From a checkpoint of a small image classifier.
Model: 7M parameters, 24-pixel images, arch squeezenet, norm batchnorm, activation mish, depths [3, 4, 5, 3], widths [128, 256, 512, 1024].
Training: 17900 steps, held-out accuracy 91%.
Data: trained on small renderings of single solids in any pose, 395000 training examples.
Rows from block 6 of a small image classifier, named by matrix and row number. Each number is 500 + 25 x the weight over its row's rms, rounded and kept within 0 to 999. All counts start at 0. Numbers have three digits each.
After each channel's rows are labels from the 100 images, of 14848, where the channel reaches its highest value: "responds to" is what is common among them. Only what is clearly more common there than usual is listed. The data: small renderings of single solids in any pose.
# sq0: squeeze pointwise conv (model.blocks.6.sq.0.weight, 64x256x1x1), inputs 86-171

sq0.0:519486520532504490514516511483485520507459474511511484476504535492513472518444538510546502513498523500485514512509499496520486500499514451497559537511518505462502512517531473497477509542536483543484510579469472522474523516440502519516551524470521512540507496
responds to: matte

sq0.10:521493481513457520537495512502489508498491493526523493492495472449492503498542540478498529537523457478491496469512512488482452488484544484506522446524499495456511532509476510503525509480492490490478529503529490492473487512524486512443508545505524510509543554
responds to: metallic

sq0.47:519493493539474497502506506472521488474439483481483485510488481510530526517441494483513506489496514512490503491488488505472515484444536537509444476508560526503488489475483477474504536498505517527490508549497460481509523486510535540527533483497513497490523448
responds to: metallic

sq0.60:525523524473491517485517523504498484463517506501518501516499481458528512507511561517510493513522504494514464461495501487485450531545522463469459465500467453518537541607551513527485505506479476515511494497459467520529501430487498487477498515454506495471505523
responds to: metallic

sq0.12:549501503521536514509483537491522503501458532492484534518491541525506489497502522499474480487529498491504501483486495482525510503525524541484527554561473492520444493514529550493523479473530497535494516485500513464437545543478543524546501492460502491482509472
responds to: metallic

sq0.44:504484496454500513493474527509490515493513482541493523457472506480467512506458485470495529518513487494508543502522516462486514509531507491530468525563462542495499483457475490438497477525483513510515513499438528506520493531523511487436520491520474493523469458
responds to: metallic

sq0.57:532488499475492487514489507515547471481503511517503442479454515491489506476508484499507504485498478522497528493517527481473481533548464503513472541527509462517485495497518479514521500519533524506521496490554513529493501498505515489476474482446505463515487427
responds to: metallic; sphere

sq0.6:543500471475506519497496540496497540506472523514517510451512468539519509507520477503523557496515515489512533478473495526529504505502539496485499479522473536509507490470491506495520506557548496505498491479538517501512471457495489471499468534557524477470513526
responds to: glossy

sq0.29:477510516484502497472520487513475513526486510498480503483500490519503536492525480523522497504505494496491546494477481492504508510536517493520516455500502515487471490474519471512511500509511515490480483486530436520454522527472490494578519441514531474496501493
responds to: glossy

sq0.54:528493528484523484519507526501486473501452525544462539523491505508519501490515463541507541466492448507462512489513494501477516491473507498510508491481475486491501497493481506487505514519482540459503490499492481442437526473500480519435500515553470502528492483
responds to: glossy

sq0.43:515484506494493519535519458502477521502491518498466503486509493556517508468547501499435496512488465482461527521443515459528519504492475496488553517489487498521495495495479469524473507523506484505453528511537429515536505524522520513508554542535515483509442450
responds to: glossy

sq0.36:529533509528508517519477524471489501500485505519501478503539517480465483509472481510460468474471478513513456516484528477513523499539507494524542547479488484561526538540476534502475502492501480510488530520556458529520523509475492496498503546476490481486488494
responds to: glossy

sq0.17:544533531495507517499485470480555492504513492498501459509507483506506522542514491531541461490504500512472475490468484483505483511511494503468521505535534517485513533495511510508437515480534486512539484499521494492525467487506534503474468505527489481484450450
responds to: glossy; sphere

sq0.59:497466511516473509510494493528481496495541470484435499498477474536509506501472524503475520512505506502498494481498498541490441546512526481485419528501511471508471475506465466493487495468461515529508478515496425508434524461526500498489523466512490510520514466
responds to: metallic; light from: left

sq0.16:475480512537495476495486471514501511504467524486497491502455533531479530492510538496496483512514512486495492494535510522472469494517484480417535502495504525511524501551540486545475503528508514544486524495522460553474504485539524501486524543474552471487482445
responds to: glossy

sq0.27:479522530468502506481505522495518488484502511501504463552485486521501526487527476538518494497503484470483492515486501500482496523460475468512483477507486476486507475499542552489468499503474483532554461494489461444486497533465456526452460514473521488514552531
responds to: matte

sq0.32:508519479471517520497457529476492505485467534524492475536491503490531464515495516508505475491510493494512494517509496503510474511501525527495499474493531557475506500517482511459533487457532474525491517514488377477465524537539516505472544472484497519539499487
responds to: metallic; sphere

sq0.2:501490531471532481524517501490544513480518491481509551501524521498499500483525475591500479508504508505516506484496475501530490501476502492562498511506523525480508472501529480489516545503486546516475511525519478493486545443464471501470451501556489564486529471
responds to: metallic; red

sq0.25:517566470499516470495495474515509466489526522479500480529491486522530518497502511555481530491505495506489517501495497529500459509489489511435467496507440486543502493525500522510548429504447507492533468429508465496552512486525503449512546527473494504530469470
responds to: metallic

sq0.56:536499519508502476477505474530496482515538542522468524493520503510510523509435498449504503478499531458517498500461500525515482497466478476479519527465492508488468505477526511474509501500507499497494515513528469532531516539490453529494525467489511473491454461
responds to: glossy

sq0.23:505525484446491482470500496494478505511503510457494521493490494539506519518528530481503485486502463504506509463504491490475476474513491564514518518525479531507469429540518491497483519541497491533487509474538451445556466494522482490557521471445497502527455453
responds to: metallic

sq0.42:488486502496495531491508490528471501480479462495500465487499514473542482498526508500492435497506488479519494499455492514503471541496544474468526511554482483497495516454513507563487499542489474513536521488526464548536515495452492495507479499467484515510524518
responds to: metallic; sphere

sq0.22:491467508490505499497512495496485487507517478515513547493510484507498503510552499507512486509529482510499493500488502503507449474513496512493567541537476493502460491507511504464507562551545529513452520467495469490556540496508495534522526491491519511519522439
responds to: metallic

sq0.31:509468461518508520533495496490522496498518505485496530488500503488498526528495508500482461493495466520515464487480514529482497523518546521503444472499480509467520494468528523484489502484515492531505492521525512468446586499498504515506513519486485505504491480
responds to: metallic

sq0.13:506461520471490469517514474494498475497494501499448466484503490508513514462474484532535560474494474504501505520514517472514517487525548478463437489493524518508509540526472499487510525495495496503549502523507445485503510504493506528470475484507477543479475588
responds to: glossy

sq0.39:495489486494492464458499459481518494509462504517499520510512530484496518521470534479507477474492499490513492503520526527484471479544488478505497521497514438519515494473480498468506500573560473513491445463453473488474469506535471515481521484509483485485525514
responds to: glossy

sq0.33:501490483469473482507504431496475518509477507494527497450496527500546523546501487542514482509467481494481489513478485497504513474526505496516438517469448460529487534517518481492510509513492471523508491518508497490515487491478500478459504534531502483495468535
responds to: glossy

sq0.28:495483463469472472527528511527519476497495504505520480522519508503500499494518515491498451525522465486478483521463466469529490540489511490474500508510484509508518489529489554445534524487507499504484552541471480498506529491493489498570450513490471473493456486
responds to: metallic

sq0.4:518476545489492526513491467519497513512516496506494539453504533522505528513469514481546542512531491517511475514550504489481506510462512513472529497501475506463498513463465474507512488476523477520508491502521411495482526502481452471496521480460486492514465495
responds to: metallic